Rows from block 3, named by matrix and row number. Rows with one number belong to one channel. Each number is 128 + 32 x the weight over the matrix's rms, rounded and kept within 0 to 255. All counts start at 0. Numbers have three digits each.
# filt: filter width-3 conv, dilation 8 (model.blocks.3.filt.weight, 192x192x3), inputs 176-191, a 3 kernel for each
# gate: gate width-3 conv, dilation 8 (model.blocks.3.gate.weight, 192x192x3), inputs 176-191, a 3 kernel for each
filt.22:191070184114134205135133128135131139120137097091168138128157136122139092110153101109102118134101150162104168138106158175118091121148157117139154
filt.23:074131114106160121127150103139117083139158179106167116124075096172168158158131034087083116179136136060134065107206118122181135124040149109163211
filt.24:100128114128095089140193125114090099049122165178102120122075133041082129160114102110085125135137110130080124095151150120146136184142114091099098
filt.25:119121145155195156063138131116132108178117130080138112147090112180124158090131107122123139163114134126101105127128124141126152140150157216112149
filt.26:094131133146117158127145132102162063155138177092149194118152124136090159131109141111120111102110143082090136174150118143122108108163131140115114
filt.27:164149163096129040131115117155158137080153140142114077112124154113137106177115220138138117103125097171101133141077122135119131154139159140134162
filt.28:131130157176104085140140145106091138190117110120084122143153099185144125127121156113131185138111174058141135066170123117165140104110149124123103
filt.29:110077191176094116196140122125111132124137126199142070135124184162178070106145146107166101164117125173122167141074168166137129079122136133104197
filt.30:150143106106152112138125104109130167140153077109123167074121071149134103089125153126148158134137116158139122139059089156131092168101196125105189
filt.31:087136120127177139130106126137130132131076163139138090146141140052099170125162132137098130159122180139126162072114087067079175163081135084121124
filt.32:049130189125187130094122151142117090092129120201112080149095144086136077133092082181088046144105095136120102073115073078139162143083136126134126
filt.33:092142093120141081127138135172151136165084129123091180160111147138092138122163122147166116079103186150157097107123103089105145125153115091192128
filt.34:161169108114104120101115085126160103159116143123133115116138126129142202102117141104112108106068159144043109137108146076109100137130178186091119
filt.35:141153130101134116118163128139114161089157072153124189147151166130105136166130190149133218127142156079131108117140166128158135152080160060121067
filt.36:198147149143149122155111137080111158109129154075092073124170158124143125102095102095123100131179095134149178138160168184182165147100085149093156
filt.37:108129075096149157114158177133085152203111148126094212177144105121088158107124128098081114052081122098183166083190161053156150145117118108104090
filt.38:181124104096145072145113112130140130153166089180135097153135186143179106174144149163114132106140157126098193100123085109108158105129156167111142
filt.39:131105146092149117172138150120126146144115073163130196180133083094168119099117131107094150153141151110105136149132122081148106099107121115148096
filt.40:124160112137143144113197130153083137123114124163070162149109067078119119139108145135049135176121107204077138039166124119172090176152122087094083
filt.41:190104122124093151116091188054199109143152148117196078099101140158184160087094126131135119105130116086108152110118138143108160173213159125090157
filt.42:112148057124175122128094107118133156085139169171126180081103136114175175195098125172141139144145158114093086165085083092136106118119177085140117
filt.43:116149132096079099153152108103104198130110109136114142140097155127100131124185192099105162159101175166075184125195118142115096123071157084124134
filt.44:093145144117147130121101134053134146179129108101150111138130086125125156090115128063169149127192088086110099140127113106101138111113160165107153
filt.45:129120150089159093201136131119134098193101140110118113093183105202116154158140126137188108060176129153133072146135132147156141154132099186109170
filt.46:121137199187110170133091160175156132111149055082106109139197149063127091096153140070117090133164166183148141147134164113118196167101105102151126
filt.47:152100144105125159113161104102096092134147140071133152116161180098111126121138132122141169086151248201118191163104113122100181099091175183138148
filt.48:141182061116104082120062094115150123124143129125101150152140131129087163053110119060150106071155076111160121130097187112097051066119085099161142
filt.49:108129171132134134128123145111119105104160143144168174104046092088129128121131118157112099139088099129074078108088136075128142125100118085109164
filt.50:126162137134090063156157158133115074159104130120139168174099190147083181111146163114094155125129134180103138172146125137142105138148098114117063
filt.51:084158129180078090133139128145162107169126174126138121191158118149110108177142128125148092106147122164155115158148170115144085151123155120112102
filt.52:107092197092176063084124124132089151218123138097126116148135152183115122188111129122121131021105095132138144127151155139127148078145126099114148
filt.53:171123088153072052130195136123123103124092117148107128094124129146100104132084064091092098168125127133118161073165108171134145115144154153050134
filt.54:123114133128106144142129147087098126115117191090143058115138132160104099154131161084129127134150117152126123174123129143108141092136168122093095
filt.55:101148141129062160126138139162129140132147135150144154161069118119125170107145152136148123180105183097143083149157160131138206087153070129080135
filt.56:083135126188126108098157145131138114160145081180092049066117103122169102074095126129122061125112086102148133106160137125171139133141148128125159
filt.57:144099153116098095123255121130007106119104140143104100148085148104159134173129128142145073113106125198110157148137149124191144126126124096160123
filt.58:185143094147136171165135151111091148171111090133080198104155080119124137039153087143067155168073100125100085162149100202125151096142083034159092
filt.59:094138085126129142137137135115131109128144123124149208143121083136149142129104100093149124051152145101107142181120138115092151098123133116136136
filt.60:165147166086191106110000109107241125114127133137135126108093124145139119139179137112146150108148066112154144107120153132013145117185100138159120
filt.61:094133170067114143121107123133113171127108121193139129126160120148136109127124137166090129122155152138159103173173109104083139124069106093120165
filt.62:098136123168197134099086144151164142151084099173108089119085166136092116090179126123116104134110097121116169079121099127122145147173104118160151
filt.63:148100114124119126111088092119136137155113104171077114185135126133088144143105160151095111120139124074182116074133082092159123163131135125140157
filt.64:086158149105119058116170157110105096132113117128072056120133088016116162100089112142104077154105083216123079138175162146159170134136116131117130
filt.65:128083117168143125126121146122132176099122105081162154090135134085165144158120146113102134129133148106142120182131133138116121162150137152112148
filt.66:125146160152028174171086116087204082132111155090130056091107081102169196110063052119155074155160074110142090140105080162150116122122145171131171
filt.67:138125070126150134129201094097074135144179198121115154125138116131188164135079168125161175120160110115122169109113132122222099130133143157133126
filt.68:193086172116105130101114161028129088137142126076104108088150134196134073091114131096124151142058169081135161120075163162124149049120113146172126
filt.69:162123148117118116133165164121129100148117125069169109165167112154117168134178076100181085134149139127142152137126170154112170109185080163147087
filt.70:166122089095155122144115154121112101125102178128155119102155109102110127054103038122132123142129164179122156090131104149105115126084121067140151
filt.71:124118085139118152146133148087136186166104136108108071117108153162106153103110161115143058133095085130144113075124112175113176116092131087108138
filt.72:047116147092061105066188180173123099154118074097106057130221096151140119086187138131107094190066159156162135099126153138122181130158168107069125
filt.73:121135085199145110124115086155105121151117198088135173120116134096098172125108118104121148126146153095134080147170112143145141099133125129098126
filt.74:140144066095104155112135146121127173138107123129056171086130104143148120142119129073100172087120135116114079127162139081189102094126127163148140
filt.75:099129100116111049143100102128144134206074139127121145177098132132157125089151106120114130142081157154138125116132135143097123121136116064163151
filt.76:156111153113169153079122085137161087095150142115155085164111137081138157173127134119126098156141207157158184089091142094145103167144145154096182
filt.77:126093164157182153133083099151180137092150167219166131073083130125100166118107119115185143126127152119093074145066133139063153130174115062138135
filt.78:171067086087131115161124135146108104101121058146149148114154145117162161126131131130122126155111156104111064063089126136115158101169120108170141
filt.79:148111119122186124104137143171180112143174135103153148116172170144145123150160155137130154115102154095041143123173091097092112123185138226146127
filt.80:153138171113126180178132162132133078161135144125159082150108184119128123158072127131108118053117105147121195175145106120118130093050154080131137
filt.81:067095079122126102173170158176128125124120163116075095094160116126083179137149126141136104108092106140134118092127135094143158185160167078137097
filt.82:047142108143128131089143126200138091175149097108120140147121130180125143153134189156092133107084167102094120105139087082126168227122177174114129
filt.83:063142126171074080140107092117122092134117187154146119137160142143136145139179118123184164105167119157121157105129143148124152119190153126167108
filt.84:043172114153149128142115127130132132135123166158157119118126138100130156171118132143096196121104132118092085139080106123130112185149109114125154
filt.85:086086163152112159138147116100115117130110098114140102135144127131124136137130122064128076092126144111120158147144140120116196093116114178153119
filt.86:133059116110087135099255115113000120149125155115143113123057134155214158120139146117185107145068131132118112112139129123247131162100144136161127
filt.87:175122119174096086108162116143126157096144137152132127091138070048109152129086147096108143097143070117171109151088073093114133108125171136077126
filt.88:110138095092095146114113159172130079090121139149148135137118121107176158173167113146136036117115083157133113054113120096140132162115102167110136
filt.89:123141095099126136181183129157141182153114174127114114124066100105182157137092125120092128141082151088087090119125122109223118172169138062146124
filt.90:167141114157107154119122147080097092117115114136151173093150103143121106095102087122130114118154100144132138105092112102132138065122060116100128
filt.91:143167122081136134144071114126159135175120187121145155143104079103101185118125123124132159057100108114086142103107179185126153101139063089182120
filt.92:186110097096137119186161106125143179037115081137109162149141079061101110124179150106097135107101160148136091133170101142148142156146171114057071
filt.93:160113134043083160121121091114121131092128179103105100054091148077166141114130193108136101102133090106100083150039100130121121170124185158125188
filt.94:152116087132143152157118101096167137172094155106129095099131118179161164116156144146140100138125119151110071086129065152111151154145159048107134
filt.95:147119092189048130102170106140128162181135106143072170127123115161107147136101100130091161140085171121080110129135108129143105139090107157146135
filt.96:161176118178097154118154162143079146135091066151049110118116104136119117127120168096107065104159104115097128208130197067190150099096141209097120
filt.97:151131179123149150126119144118112112147134110113101125131085138181127114139078128158094123164120190160074117112154137104080174108065116167088148
filt.98:182116126074060158102141131153085103133128101128113101121154071139074102114125131179172070122171111158176112146138145124089110075165143134141148
filt.99:098102089136085149113165063115111098153112148167112116071048138152084175076090117147111143178130139087154113132141147118160134175133074140105156
filt.100:087114166147142128114147112096137084114147137170157115127130160106149150096101099164087158164106173136104193146145103096108175145106071055116104
filt.101:097054179179111124089093139124145148112186099065148136140171070115132088196116122149125131138157133101087102073126145105115118173197147171143182
filt.102:090181171132098097140092128129100070197128176191159053055174175176117104185101138128102130056153094091110147094154124146109140096087119149097165
filt.103:168139104090126077098112125156132136173180168146138121168152160109151117109168071180159089211113146155145162103094165064111144142149101110200095
filt.104:137142102069128136080145087152131158090149082187134155099170110167114099168156199106187169114108112129164182135090071082128108096137114110105171
filt.105:202122136139172145095123140141141115075162135119124100184112080064166141177116139135156124113174127137151109110149148139110112030207140128117162
filt.106:100126081132163135128152146081107138057102157136136129120154137073153123176092095134080097135129101112124120158166036096157139095121163149097100
filt.107:094145173123105071164162177181146129109096104146149094113166086129111158154168155136103127189108141204110148063092113091184121138107155094121122
filt.108:157144138093125136124126120133110169120080141140163118161122088129126136145082203113151129098152140144115137074136113081125175122131118158068159
filt.109:149153144148126148161027170177255166123136100175102111182109146142058080118133128142044114127126140127113133121120107144062152090197166089123175
filt.110:113167100116117186094106156106066128144124154151136143077133120174169111131139132153137112139134031069107132075175127153175116174143087180184119
filt.111:133107159198141100159094133070102109163180064133114117112153133154142055099161173060141139107135128142134114120135146148105118096157172100112182
filt.112:189144159139118128134126141127090145142179073087105109157121091112175104065115127090108170075127029102171122130130134147125124113113114127137148
filt.113:168071159138172163108129112125112139148176177079131092194125128102156160140152138126113160096080188126111080166082110105071158113137105206118150
filt.114:188100094082143097120121144063157142098148138105134134150104097086147121040147130100126105119128166195123107135142149174133162039129141093118126
filt.115:178135073142096061160129121069094107120147139145100103140141154133145161126185112076125111129086085138126117150100072145102177072101204109184175
filt.116:158139160122087125176122138066119157137058144108145049113140110137145157139158129096132127131150100145176153190149140124111117099126177187107138
filt.117:055111159149121181074111168164107097199150116097094111097197121143140116113123080145091078131108157108110122064162177083105133159192149094142150
filt.118:085189125161148139126164110087066126129151154110146092158118137121182073128094135107063114120089095112139085190174118076142145102065155196125171
filt.119:136117113109165136089115114120170152116122156162130208107137100196087119145173160136146154109115169175133157143145108148095073101137180114180109
filt.120:134143135094119136141108107132185128139116148119118179121146120212147143153169087161156142104126194116105073115111102107138120132112114168163119
filt.121:171106100124146119182148115124112128085161140187097112097135148130082142116125167122092162119077128132154126200123131164099092029144163062135173
filt.122:156139168121129184127144145137177119053113066135115177141181143091120116141168100124098154164100181089154138172142151118111127087111084089153089
filt.123:143089191139126114147156137156125125093141048116035146117192107125141131153109134154142143172101147164147056103136128151130160125148147119156180
filt.124:130178106100116147142107106088128113081137103102093148108110145076172157129141107131122092152106158062083065209126159101161114144151119151144152
filt.125:103105122105123093137139093109133111182148135123111084075119146157127157152101131108155140079101117097083168135101104171100137062116154119093093
filt.126:121184173116086086135156094172151150153126117153087096116129163106113068159125131143142178128164126092161134119158107151198144107101115147091145
filt.127:119128133134126141109154128145097114155126120111068121144144147239124092143101121207074129154143146115190132119178161119167122077103111103134158
filt.128:082151120153093129165220138127042138099089125151118163117130107146100131168099126113163109112112107131163142137130105139150108144117118143114122
filt.129:162150159108103114141129132120151100150140053065109129144146138116124130142138125134139133080158145163123129098160203129127145127114108182116081
filt.130:067080131150112145161143144091075100145143130121118146026163111139142086123125129160091163119121086076111113081142079129132060197123199135115158
filt.131:133143104141089117133160130130116129141114114091077095157164129179108102133165128125144096102134149084126083148116132095143143095179132151150140
filt.132:180162141115147112112156056153072124151130131171199146111100112169147176090133106161095130114106135120127111089159091125182108164070084143154168
filt.133:108178112112144032165119165083153127129086132110181154122137138157141146135097077150129173127182120176164085112157121098156060180103136158115083
filt.134:064111092109134078113150133130097124099187088109139149098069105076119105188111167140139148083167127057117077094137115125235139158135163126083132
filt.135:131144152113095147108000133132206144137094145102112120138159124161109120159137106136105152125189093155158107144164122145046129127093135140149143
filt.136:137111116086099088147169160145081154199145114102060088151166147176093086126129131160098095141144119096145141142140123115122102116126173161135061
filt.137:098148114131110128174082111139163115085159115138125151145142111130185116200119132094159122128139118135108116195142111172144167143151087113150103
filt.138:115123147054142103158105137123131134127117134145157094215122128107146116103110125103138147152125143177129140129108087105083078213082146097101111
filt.139:101086100093117150122104089123125136094128129145087128144177125098164130211168192125144127086103074130107083068126124119130094127151142156167193
filt.140:157133099182128087148120137095134175144123118102114117090097113172147134087150181138138160134150133116162079137127107179141065075098109160128188
filt.141:178155134124094103182113161032113149178159116084127143137120151151117117110111108082057115135130039093125080168151114182149168074119050191124113
filt.142:173135156140121123080103097170099134138157132094147089137155111044143080087027128170137102109170141140092157072109106116141102143093121121116103
filt.143:133119107153140192120075182129133120181160088121118121130112144176143102098169056103131090072127125059123147122094172102109100105188114156121128
filt.144:128114107150114099125120098186166141161102099127077174139128140113107093187148135163203123143107154230120111135100116093155116153110122115147115
filt.145:158134107118125057135101134118123161138104143092162168145087124152126183131151131132167183086092169123207080129147140093108217160137155120119067
filt.146:104106046152175155121120120179109108110158139156131116139172171153159133169099094179134144079125123104152142040080089124104122161147133139107146
gate.22:162097090144148112166186108140080099170087133110116179076093146162140143118125161102068171125128211131150149122163125157128155157178143111077077
gate.23:151118124085159145188151192116130126119178138121132088120156120086132114151106129148156114104174105191091106086160181183137140151169138100042119
gate.24:103091142126119084131154121121177142066119131152115103141155176054106119178157112124164135142135145196093115104124144100076138167175147108119165
gate.25:129182149175060160189112149166113150115049122134092188185111097139070088129177166115100117059172060214117112191148130186107072136175107092132075
gate.26:093116130090133112191178126158113153120187151162125113185144113143174124139151116160106092117092183131145126144167150138142130104118157044110064
gate.27:059140077163079140170161116121081108135121140166054105160135079170116155152108148139088145097090146119082115177181132142136180133117187042118119
gate.28:100121124094087189150190132115109072130115185111132109119147121136098167074167118140161137115114112142135212163179114133112145098150144142089149
gate.29:056114139163142086158164152090120118105112138144142109038098142074115136147137126134144121123133108140161107130197141135157136200132116122108139
gate.30:091133167139128141137159163114107120136124136097097034159170124173176072119183087159116108133124118152170166127181184106158167146081142066128155
gate.31:032107125183162114076188158100119084116091101105162157138133094125120112164112096129140121130124119159155082086182141116132137134094137122078145
gate.32:059062171093202106157142182147179085122157052104153100196126090095107060131151106083095092119086117092151088129090156074121178130101099070122072
gate.33:125086112095120086139162165068157134048161072061072160096132088060125108120152127071076141118109126113143133142124163131184196175173110128106106
gate.34:098141131103123138110182095169142122165155184118101129141146178155158173158123117109146091148093181089170084107154145128134121142158124153134132
gate.35:153147092114130177142141153113165088132158166071119091139081115123203147096175110097158076097200161157125156160136101083189194097155142182129106
gate.36:172135152085079157143137091151161155120166140145128166141112088121153102143131191161139182157096153151143145154125103112105115168139160063108147
gate.37:134181143088108177138174152111132162156131142091177142074155116161106150177133150117121092105174142095160107080198128148115145095128091173101092
gate.38:092079121163141120158123158174110168163098134154097060043082060159130172126156107138157123136170081044080120137138134166106174110144183144156137
gate.39:203078103134159178158134129065155163107107122095147184180116191117097128146189161092192082119152164186139138159114189148126130130165132132153079
gate.40:071177114119185049153136160151179104132110121123173111093096137170090099134181154075161149087172145044133170112122165201109173138176160115118042
gate.41:113125103111164097115127201155102127164081112148152134142145165153059116125144160095173129105145134123208131103143141147077176149132104118125174
gate.42:186100134110132191166124118114186135035072134107140141127132104109107103152210119111178146156136165110160153138070109150120098177195173105119098
gate.43:154163075151055163146177185108119130134077118164117119165146137132105067224156150162072071128133074126158193183212103149187111190138146118097064
gate.44:151120134124113115113153138130128102190135094079147101116115111178117173113137156133110132138125202166186142132158145162173114102105114102100108
gate.45:111102121132120102143162150146152116101128086115125153079157105109116113177130135122152159092159105122187044096125119116154157182155110083120126
gate.46:138099173107136097169122163099193105142127115134176144097110092135100147120214136114178133125159098110175160104102143107101107144149127102112113
gate.47:122086130122117144124111109170105140107125152167134057128148141118140126181177130136181092150161132148147106141151186102134148136111129123134182
gate.48:121086135150144075122152186130135068140137091117126144137134109201118146124177188146101150076100112150142120163151134106121155095098130062094127
gate.49:126088165198127107163137163133206119096138148134131107152166117098128140160184125125152094147135099214130081039055136120096177151134120132129150
gate.50:142133109184106152120182090170168143106143083167118125064134079113177113115135170143109155109143086126164090129156093158177133155108138149106173
gate.51:076117108152103182134157156126139117125120166115114092151129115145153139134173205171187081086141108156152135129126147100142108137169168128111124
gate.52:107159160165174106132142119168129112119109089196081184187084163092124144148156140141124136104142159094154194069115161114120121135157115104141121
gate.53:097113105146129181128140137102157147145094172114118180089119124089090153060178139135167176168089179127124117092149118110133163203176174129139102
gate.54:187100141123119169118120164123172141089112174126133155180127107128122129120117134100147103108104072142150118174136137122157117103185082173086106
gate.55:092008136074142117132233143207001190082133106108135112117104100103153108160107155142125130156104163166128126066151098143130164039148111086155112
gate.56:137133132153129124171125120158151148127132131169129189126146087148139137180115116148144117097116147115056083120175059192139107146152102070099127
gate.57:132142129071119168163125169116171136149137129145096158104110078090169118099177171121125145110143127130169126097121128138059149139125105124126075
gate.58:124118045129104146164142145131172101124109064094150164211148142116114118133187220162135176142118153155132141118106132095136065160166183124146162
gate.59:142120135139146148122133115127175114168144125137125109120185159190177107108104119173132116109123170123133048103171133160127151087133125115098189
gate.60:105114144167026208157155139141181118098070151141149081094036100121136072139207152114111142127130107147026193110152141110161135139158116125134146
gate.61:120099118086161115147150112175140139105142122137088132126163129133149134171148129110112155074103119080105096105150120147095092114164147139160152
gate.62:114097171137179196150130114132137133075117120109147168205082092109108129151163169156100143103111123144096081142118114060162131150122078139100115
gate.63:085177121188121109175148129133096152152087084178082152104079083138135152088130142204082183135150119126121144135198102121158139095135159056131118
gate.64:099107043160159158145145125160173158073111160167157162086103201182125131175173170164165178118090156093109114084159051143103090174129125123096120
gate.65:137111126134100093123157172121131102114102140118183181133158134092165142122145100103154150117125121132132101162122093161124140144159160156098091
gate.66:157089129099073069124132128120170108127123123093142134052126139072170137089185131132194058136176096178082134140167086207094172150141151136093103
gate.67:106099130072089088176109149130183077105131133157128150089122179140095104177132207124118106066149068145126112122141113072136060174127178147056137
gate.68:138154147150113136127148142124144104115086129141167097113123191120151114151158155113135116168104105145132090057212139099164159132095160124096084
gate.69:118151157123128082136142152172094164133083061110123137137125117099176124195179134168099136135119109107141155083143135143209115120078169123114114
gate.70:135174144097174118177147132178136133118106153138080103106185204088129054113145124120075154093107151116133191146148208157105061121163085091157126
gate.71:119118143098153116135170160140155099120112142038158131138124187098148157094179132130094129099111106142116178153148141142163153119096148119146088
gate.72:150133141147154143172156127084166142129106146074127091078127128138097126159131139080135095070148186095161156135130118175105160102174132135043119
gate.73:110117095179150097211110092098127161098089154151168152119133132161086118147172161150164123125148129162171066147139162135114132112124139083145096
gate.74:133179107094054189154159123098165152092093143074149142100129094127117114136134158072145140102213182070136133233191123186121120124157134159109110
gate.75:168144142074135114122159169107160141147091103114133095122109137141106137118159113117171108161144117180140140142098149143131134202175094106167143
gate.76:102136154133120132124131175126156113124135085096122126120151124112158083090176136102113072211158154110190134074181173155173147199140158117116167
gate.77:096150139167146175120150144178163113148125134122100138170117179128118085175166084161178150118100157121110178057162108134146113207141095111108058
gate.78:160107148143134100164150193093130125125110084164115148123120098143147148160138114160139092138085092096205152144147206130120167190143107120107116
gate.79:102139105163134094171125141120143097182116105153118125203167149107165109069168163114130096157130137142118109130127165128131159211136146123126117
gate.80:112108111107074124145165105124178136051099152136135081171122106045120165165151108088124090136133128149153170161139159173158162133162165033087177
gate.81:185110132102107130122137124105105111062154111159066178131110129068100081113132152108137104174088169111141112145126129134115101091197124110131157
gate.82:152156102123139112195136119130101109139159074127121133082145154138146089140133125118081139088106108118110141102197125182116032173122090098084072
gate.83:101103041132106081113157148154154152154113078135101155124194188161166107107113203189141126147150093132202189123131148115159144107111170155100064
gate.84:135133106102128116157164129125173133058079103088119129159079152078102153182138089116161175117159178151187177149124109144100176064144093112096059
gate.85:133080131137092088182159143109193140134145101119132107123111102186177085126142114109194118094132085173122111147052140189117170112094151113154126
gate.86:145138139134108136145103153128168118138065130136052145134113096148114152107057115123135130126070157115182128102101131112123128143155139143104172
gate.87:109145051135098112142132134072147101148093147081127130108114156127142157165148132104097142086129081143072128156167114138155105136127093179167132
gate.88:182074106114152154167127138136163119122142142105136162151155109170159152128143177070132156097134109128119134145119127206111133183140120062118150
gate.89:112074124155134135126154119094143125166164091154117099079110126134136067189130102073152091097107116105125138179134152206094192074153091155143125
gate.90:094166183138089175119132145155141089158092158109126116118131102127083129112176137160151089136162062114137125142088214117139141123141106104125181
gate.91:109126082105201118126137181091131070107116101194140097160097151162135120123158115138175066163129133188105096174146215087136159160217127058123074
gate.92:067196111154095144153163159160140104132107139156099116097146138130126063123120106128127048144117092056140132125175163146150164102080135107079051
gate.93:125112096105091165129157139154131166096110139102130126085150089134104141127174106153152127105119150092191083180160108129122141179120136201089133
gate.94:101147097145151096146137121172116139108110120137096136133138193070125114134151097095182076161160098141135124160185207089148124180128111141080091
gate.95:129113104090136168116134128144117086093155187165095131199184121153122191157160111162110157160145112100150103142140157121171123124169164073204136
gate.96:136132104092097100133201170146147115045121119156103139107067132101145133137145154118116105115121157100151118171177172143168113099159106093098123
gate.97:112070087070138148123123142177187179077116090189097180131157135165141146210118166173107146166095166155104146113086110100102170176130150108133130
gate.98:125108105079107099146131135153170130125136123119134112062142136135120104114159134116109122074112133111088102127125163138137168082126134153114143
gate.99:104124105163145141179091138165131081132148094146178183135151067098146100164164115145144086146117089127139064170176172128117123126190140142119137
gate.100:115142132158128077140163189123064149186137113148126063173158093153121106172160109132089074129125113130132112122188174119166119146156121143084110
gate.101:100128134170124131146127123139187117129075178054139145108083177178142142131215174089175133104147071062110131116105157173117112142155145126153126
gate.102:144102127134146091156136169143108106162133123132184078161119179124141164196212122177092089092108118104130095119153143137149175135114157128100161
gate.103:171079058098122166161150133099178111072086096091097143137115150142130148124169151124156153062132151119143137228167117108158139104139158155124096
gate.104:136050138114113136150176188108108101085110153135146049138131174080127136171115148134139081137108090153099177175166154155153141142141114110110094
gate.105:122156126097133096160172141053175147092151132159130097077182125146110056056141136104116129123099069117149099175106102175136116112146092138109136
gate.106:172081066131163157193144150124191119092114050114152188175081085051093146148163125101156133056145118152112078146093147118149163184147152079086068
gate.107:113139143207069180134166153118149155147108155153136130141123155105080059148133184141162155104126131100125174137141136168143118154123116075128124
gate.108:103149129106118153132169174088119141163137120093089123143147066149123140094143179137156151106103121177129215113071137120108184099194200086090124
gate.109:098078129147057144215134179075170143142121140048170053050215082086142079168086146089145076115143150112107174140153130155090130213127194125091115
gate.110:165139166105132126146124181142151182133084077150097148157128164135137102160179151103122153140187118138133157130124124108105152134152170122087077
gate.111:093093127219117135155167118115156162123127108088128136121129197183181120128128145074116181054095169107103093133121145152124057088158125092138144
gate.112:138092113157167138162177153119163107124124155154137142160104157103153106064185095070159152093107090122131172157124136161113174141163126106123071
gate.113:167135089107094089159151145150170119144108104118097182147188167115187106168162148166146115143089159097165089105106137115117126160136151204138127
gate.114:069102182143149089200119128137147138139126111081150147089130059100113130151178166149150134050142097127156102182099174185145152179126118207118127
gate.115:082101145078110086134190136136127105148171099146116130212120112182118132142166185115109181071132158140110121107162086061167120104133143107087149
gate.116:050064188158112104174134160152157121121110087086145174077130106143064145103110135119142115084143127078084037083099146139113124214145165144125160
gate.117:151101090126128128159140102136141138166100180124177138104128127122105188125145101100180190117151184099153144133088138176123144100153135101094073
gate.118:151119129091131144159143126105105132128131083063122141129159116154112156150139098117142104102147153137130102199162196221148100191165126112113138
gate.119:123130138129117143161189162149117140133069116118146105094148103060144184097153150068090168125121070132121156107232125176081145136140109092111117
gate.120:130159142153039110134153143178099153150132116152129137149132141099158145154146071177154110173163127113161153136184124094156168167168130114069059
gate.121:095099127133090126182155186101169159120145128151076107086147096173120134183164187148160111056149108067145107094153136198144120131090173154072095
gate.122:144072159112137119136164173156178154090152085123161132137123094113107116132148153154136149137137116115121141177084143141117124154164107135127135
gate.123:158150178134126127093176186141088159132091146161100075181115123164131092128145079171110093171102059169163135134146156066133153210146103116088125
gate.124:140170117126149106116142131159123135058110129143107119112037172095138182178189153124169131136163086081115144164135127097156140098144162104125079
gate.125:131094146105152133138156132127111170104159124130115162091115130158148133121136114118082144126140159107141093112128146148172119136119141065100118
gate.126:182130182087122099157127149109139147155098110115183133150119118034097149126167154141167152122127127152136162146126144150111167141165082086141144
gate.127:168120120084126099162164152114117080044074182066118105084112144102128175117227088080141123083119147092135143189145161128180184132123151115085075
gate.128:122164119059133125154125136136143102091076162129183091069161118116095136099198091130115134104139125127136118124089095116102111163124101112131110
gate.129:118111085062153117143145142140127138183100176130134113139090162161167063160142137087096142107115156133126150118166134114139147121067131141112145
gate.130:054121093141148149137113161114221133171120105099134123057102114140115114144152152120169139139104090141099108111161102207105130176158155080135095
gate.131:135073133077141137177133171156157173094100092120071079161125164138138121158134139107140149078100093065084129088122112165119141157117144100135148
gate.132:149118124132120120120119158149125169148096064122115149110134079177138218088193220160173202120128138149175082115179094133122163110180092159112139
gate.133:157127098180095159131203162080080079063126083086103122085194118107191141136169124117190106141138113149165148112162156155086164144084151138109139
gate.134:126153105142177140194141165123119125152136121134091139101163101119102139164147136116185118149132123097133127141083145144142106150151187098126134
gate.135:102072107084119092152156144126255113126168099126138099116098110154140146122164107100154143114162120118082131109197172130147183099090110124114108
gate.136:125133109069108176139159146083149178089105174118138101099135104149148120131114083105117119116139112133143163163159109161191177180151180094070119
gate.137:106126119186111173147186133124131165083127101153120148089157138136194155173153137145099151134092172079197101076168127114160122159138150127114136
gate.138:166152057063133116141159135156141161136122134077137126109094136099147137155128109148152101107128108123106102083161080119142108168137137142074130
gate.139:114125129114166077153161152072140156086075096121128108085122125066167151151147100128134094194143115112176085133208116172161152108127188142117136
gate.140:132095162133081059155170182167153115135156104208132088120139108118155143147150125146133144182125102114117129103170192058165154177110170130086125
gate.141:095115145106135107156151159129135131077128146105125101103131111094132107112133126076087072123142153143111162139120125202167205123152143131089129
gate.142:153137135190057153145162156147076110131141138135117113101157104144133121106099094135141114098133077114143122137172087118123158210149169129169101
gate.143:104159139128097143165158136118122119120162123119132129138085184123107115199115165090060119101116116093092121121174102127190082098118158121135138
gate.144:106132107088153149167181151082109116150143118086110109150168158112129092104180159076125100133140092087115143097171138104170139161123152143163104
gate.145:128123212141141134080145131135169097081137098130148124137158208162179068128205167141135186140149129164153159123101149078162071117130104128079169
gate.146:137158118110140129156169133130127181063135108147094155124160140118122091183150182138096159127145124123167145165171128176170128226117151091106090